config = dict(
    model='encoder-decoder audio transcriber',
    dataset='Morse code for random letters and digits, with fading, noise and interfering tones',
    train_examples=26041,
    time_shift_ms=100,
    n_mels=64,
    hop_length=160,
    input='log_mel',
    spec_augment=True,
    win_length=400,
    tokenizer='word',
    vocab_size=40,
    encoder_arch='tc_resnet',
    encoder_norm='groupnorm',
    encoder_activation='silu',
    encoder_weight_standardization=True,
    encoder_depths=[2, 2, 5, 2],
    encoder_kernel_size=7,
    encoder_stem='single',
    encoder_widths=[128, 128, 128, 128],
    fusion='cross_attention',
    decoder_width=256,
    decoder_layers=8,
    decoder_norm='layernorm',
    decoder_norm_position='sandwich',
    decoder_activation='gelu',
    decoder_mlp_ratio=3,
    decoder_head_dim=16,
    decoder_fused_qkv=True,
    decoder_bias='all',
    decoder_qk_norm=False,
    decoder_parallel_block=False,
    decoder_inner_norm=False,
    decoder_positions='rope',
    decoder_cross_attention_every=2,
    decoder_tie_embeddings=True,
    init='kaiming_normal',
    residual_init='scaled_by_depth',
    optimizer='soap',
    beta2=0.99,
    lr=0.0025,
    beta1=0.95,
    shampoo_beta=0.99,
    eps=1e-08,
    precondition_frequency=10,
    max_precond_dim=1536,
    one_sided=False,
    adamw_lr_other_params=0.0027,
    grad_clip=1.0,
    ema_decay=0.999,
    steps=4100,
    batch_size=64,
    epochs=10.1,
    lr_schedule='step',
    warmup_steps=820,
    weight_decay=0.4,
    adamw_weight_decay_other_params=0.05,
)
Rows from block 3 of the audio encoder of a small encoder-decoder audio transcriber, named by matrix and row number. Rows with one number belong to one channel. Each number is 500 + 50 x the weight over its row's rms, rounded and kept within 0 to 999. All counts start at 0. Numbers have three digits each.
After each channel's rows are labels from the 100 clips, of 14976, where the channel reaches its highest value: "loudest" is the band of the loudest frequency at the time of the peak. Only what is clearly more common there than usual is listed. The data: Morse code for random letters and digits, with fading, noise and interfering tones. In brackets: how many of the 100.
# convs0: first width-7 conv (encoder.blocks.3.convs.0.weight, 128x128x7, standardized in use, each kernel summed), inputs 0-127
# convs1: second width-7 conv (encoder.blocks.3.convs.1.weight, 128x128x7, standardized in use, transposed, each kernel summed), outputs 0-127

convs0.8:511419479516530545521475518499556476491475569453565565376617534564426436506539480531561477395540401531470574500562481479631496602466522505414543574417488493562526507488467503469433518511424537490419515526452449511449541391500528488525520511463482507495566519476517435524453531554513463560503516497496496588493489495387527458382553510585493445518536476425576464480501601468535482502498
convs1.8:531457600530443474512560588495473491572551530522484584624536448560417501573563586600538610580588529574511501464476460461539509507485604420546510447511503435476513504518531628537512509564581447474555499547471491546479486496524513492517499499487436480505553563486537534472438498513562584483418436403548478465604492511548460493552484484486577498509445495509469602537482444541457557513505
loudest: 500 to 1000 Hz (70)

convs0.90:500482671469468550481429508437418516548465467509538542524625455475453372561586591544573489526557554550439490517450464492509476440457513524497546477519423500514528528487478614456491487501512425526490486541473456533434551508509474561469483549503454463484522545454538507402452450452515495550477505500462443445575509542424490485419503451489534518467589507558606551485494626582567506438517
convs1.90:498452472499538467542490492486468479549545508453511437486497568616508472403434415496417564593491554497538531464510583519524487517587641536541561448452499527520461487550521405464444515507414582476430426495483505455506510495504529461464401476556534468557457522454546466434403411528485591530474581479528435518465506478501418481543506557467498558557478569467445445524441508428364470499475
loudest: 1000 to 2000 Hz (47)

convs0.127:553433578550410453522481482463485476451501484493606519494569548512439471521496510507609630382554463440470447456479493527472548457430539530406529476444478475501556555463490451404478470528430453475489427488502524424438453408404516449412429449507487548440519464495444511476517493479513505487548609495510550498486483407476471531401526509401563436457560483461542510454526558465587531486537
convs1.127:514523496539513473527465557504516511558486510513380402367429395453462395390469496348471454563431436429462535483451473455514458524439428398493406463500485510521436449520535489516514509518482518480510508488487453535475509525528456543462491477471511463534486666457556501458434484600534439543451427531486444495486485533371428500478432456492448502514470505499469487470509476467441465516477
loudest: 250 to 500 Hz (36)

convs0.13:567446496555453529513386546512484536456531580526528524475519508449500510457520576583535468541560412507510522540510501395616455399402478525444500534433558557533444531520555583494494565416509516546627603424518443502472475431450435480527524514451496545529449489465501557494523484383409411452557498451451526538474518550507459531435418562450529485455463470435490442556531490513516535495516
convs1.13:490562525624548500532474553396449518497514472351510488510500513596526469505560514502540541432423510483445421502501508476504496479475557482555512500480516439516612500497436552481479474469530450521439537466533568524503523560565523491453470479408455551474659529536429526448582494519510503553354443504485398460465401484474551415553500451471536459490535451486502495387425527471458521484482
loudest: 1000 to 2000 Hz (43)

convs0.46:570505487452492365503359514616543446486476420511511467537526487612485528499471335468464442470502538514490448508461511487478492397519470484628501477418545472561471475555504526518480605488489540527500479539543488554554520471540544532421505458458445516500503489528423547452488509489499500533458429427548392468512527520502451493442438505541510481592514517481567520618475553506591511476578
convs1.46:475376513577528635559495587459556515418465511424487505533486549501521462542509594535470513471459470539497567490481581512508492474570540470486540492535464524486609477498537521532494478560409487495522529513502571517508515474519535452574514503460575600513423492522562538595590488507486524458567562554476539561492546414417509541640535472484568534459405472475486484494601593508502529501398
loudest: 250 to 500 Hz (34)

convs0.24:564468446437479494461642499512508497483490544479496483536559475526543598513525591534390523493502559509499518509595530517556543500434549569457497533440544536535541445478547583532491536435531475560370429504510569510514458480440482526445536515428498504529504536546484582534477511466463562459435496588445462516506473644544453475540540484466511510531454516443535528671541513441623489554514
convs1.24:512593518624574526494583514532498517495519516550502555528416421437467418574458422530501536445506493476499457583473536486441476483477525412546476543493558534473533533426446473446468528573479524485577528501466504495491470605542407396503508502489588468448545520455525452534425476566540498501523470431478440575449509400500589466351418482519512464411488581525469537406551529491520512474511
loudest: 500 to 1000 Hz (68)

convs0.27:476422410531511461513492502454384527471505502520521479528528504487646471469455419491518486577514547510395507577527497466550457411582533507598492461424498507506627508464473610566516580522498463449488496531534523530514536490549514505476551499521528451504501522487401492427507543414389517411546511412479535515401494491516417470545506501516434511557511494490456524459408401448430460587500
convs1.27:525360475460554550612429452513619439554533497522488484482546492523447526482456634516427441410467485533423520480526460488429514520487568456489509528490483514539475479546561580571480509511519522482489479464546463553474519534561512449439473556503516539488509497461478535476436495478461514515469435522489512361513455526446363479461488446486404444470481417477463377474410469481413476483399
loudest: 4000 to 8000 Hz (27)

convs0.4:548428502531473581507503526479469539466413639562430490528547465455489502442478472501543442671488498504543457510590468516583496535452432516499522477523392505615545452567476553580508516420465493549459459549510557461523500399514513543436539513476552529451469477495538545480554432444531571567481415449484464519555489578416425497507561548443424525574532510478507557504504507494465454479412
convs1.4:476547469488455347469501461454446474497462493530432517498505488498480525497495429469445465333429496474481449383492462487480483480496481431445483483476569442517530387487507495503464484471544397505470435473455492484480474573491388451490484447469442431469496359545526505521521496494484510499501485442500480465455399449460520479475439476496472468464544524446469483339515418523372456456417
loudest: 250 to 500 Hz (38)

convs0.120:489459537468551518484477562500474547491497514468514574394460483504338479544577313525450531519559479477535505501479442526508479482448500565495504548541450507544487556567519408441487512539504591418486485446465484468514480414465389457526476393466563510476439460419491426503504458541516510536381535495492435447468487532487458570482572558488536435468487391461556497455545565465544524484543
convs1.120:495521492511448482444496582430519520439527479538541511565521561499436521573480691529521545562488472498484473490510552505513517501497524538484486436506530560489493519534491591476453488541414500483531559493601448414478479568470651537438484571406435457493508498457527537534509485539426542449577545475548456482556410523501472356524529399423485552512477498464528450563489460571548457509592
loudest: 500 to 1000 Hz (73)

convs0.38:535542488491433306488495470488475521493448505531519459530529523544506577531493472497502481428469497432558549439539546448486493488487510543539432468408501550603534440546500526440468521558489458483390601490489475510478500472455551456493439475525434506391412517440434523435507523544557520516539465466518534434442503477507412488562406521490459563539484530482567499696531509479528408522460
convs1.38:502418508370490573438416443584465473436475498465519509504496477480548497577452465504585519469401490519544429540517537522458492534459462570531459493517553524504424585466435437501458459495513456467527441462473502415447477415503505464464489452499508539548545410496415455615584422462496381589500576507482430542504471500544467496505420415502504451471552527465479535426566579578447462492562
loudest: 500 to 1000 Hz (64)

convs0.41:488529395474526453456336514575548484453534600430597527548618499435462491579569497508576564445532506477528513566481444496527487474469521506590487531438534538569565573492560518469477517469499485492559480521443416514460472485459521455510504464550499520429476442381407582436545483427541488484491539468480508483431473368570508467490489520521465472537580557569502503512420445534483467488530
convs1.41:518544525484565475562469485410519519445461510510411432398439525506483416476459536444373433514443437446461431460479542494422478452427464511524456464552492407408450508445495514511420501487488467447477448467592480456491489469482453591485479520513546628548592564427581520508445424588505493554425440466506510437478526529492486439552437449477543507591449426497505473518552586487523502531502
loudest: 250 to 500 Hz (41)

convs0.85:480502531531507478528578521552503540491466578553447557411499515465409434561555465405474452431523392528588471466522500485427504510480525440500492471480468449491448539492499574561430523599442587498540581520469498533573561493562545511553613430526462478488447522403523416435525481542456490584562519547559492444453555560411469504412574561532501425560531562501506511409507486522427487455498
convs1.85:480396459447502509523437518492462462531545485420479467476447492508411478412352507503481505510473519488449475503499423527505476514494507474442480525503565462533534531518503537557599492419527496485453546443499545548482484540470511493536505499529513514566547512607527520528487440462530542444370386425504494492515425479513439430488425425467435435475448443437427413529412408415409375469462
loudest: 250 to 500 Hz (32)

convs0.58:498488483386515461425524554528494497498516417551503488534474487490469491538520374595552542541494567493512462507427452517499510441483516494513506595459525469459584463474557546524491444517533452541520525411538611559471544460465630401541439415573524551529464530474445540540436493555553568561521555477548553472522435560480486550480478553561494557452540562568486551598460537484346509530501
convs1.58:512540538543501517490569537558557512624437500486440528448507509506569505582555525429404481526537509464450543469482586507480502473506517488594484499537562535475462510494482551462422482519481559520510528514636531541517496540462421656540522527539517439469428511495475454446468507548519429482435531632523540548512460463612562570480478484542494571590419544565508489530618561578466537527520
loudest: 500 to 1000 Hz (66)

convs0.92:505552506497454453523465515567484508437547617566420457454478414450491510451563527469508435454524527494508485381509474543499460487497472518450515476474486434499496477489404444443495478422401394473410503593508444512492479460462501485385549489454563443503484555485573503445491517482427393562465517515507484430460455545445453472578489480486452554504470475386491506658514514417467410533457
convs1.92:480506489483597571437493352449482489463459460521405422467443565552409452501408470539513476530433526537539448464474525520531482498487462545500507498557475476518444578465489457454478453469584483516505552516463517454533510492439485553616500484548499527485506499526553466487497506515570563527312413508460540558571512522410581408485472477468485454506522529489534516449571458610593498503598
loudest: 500 to 1000 Hz (62)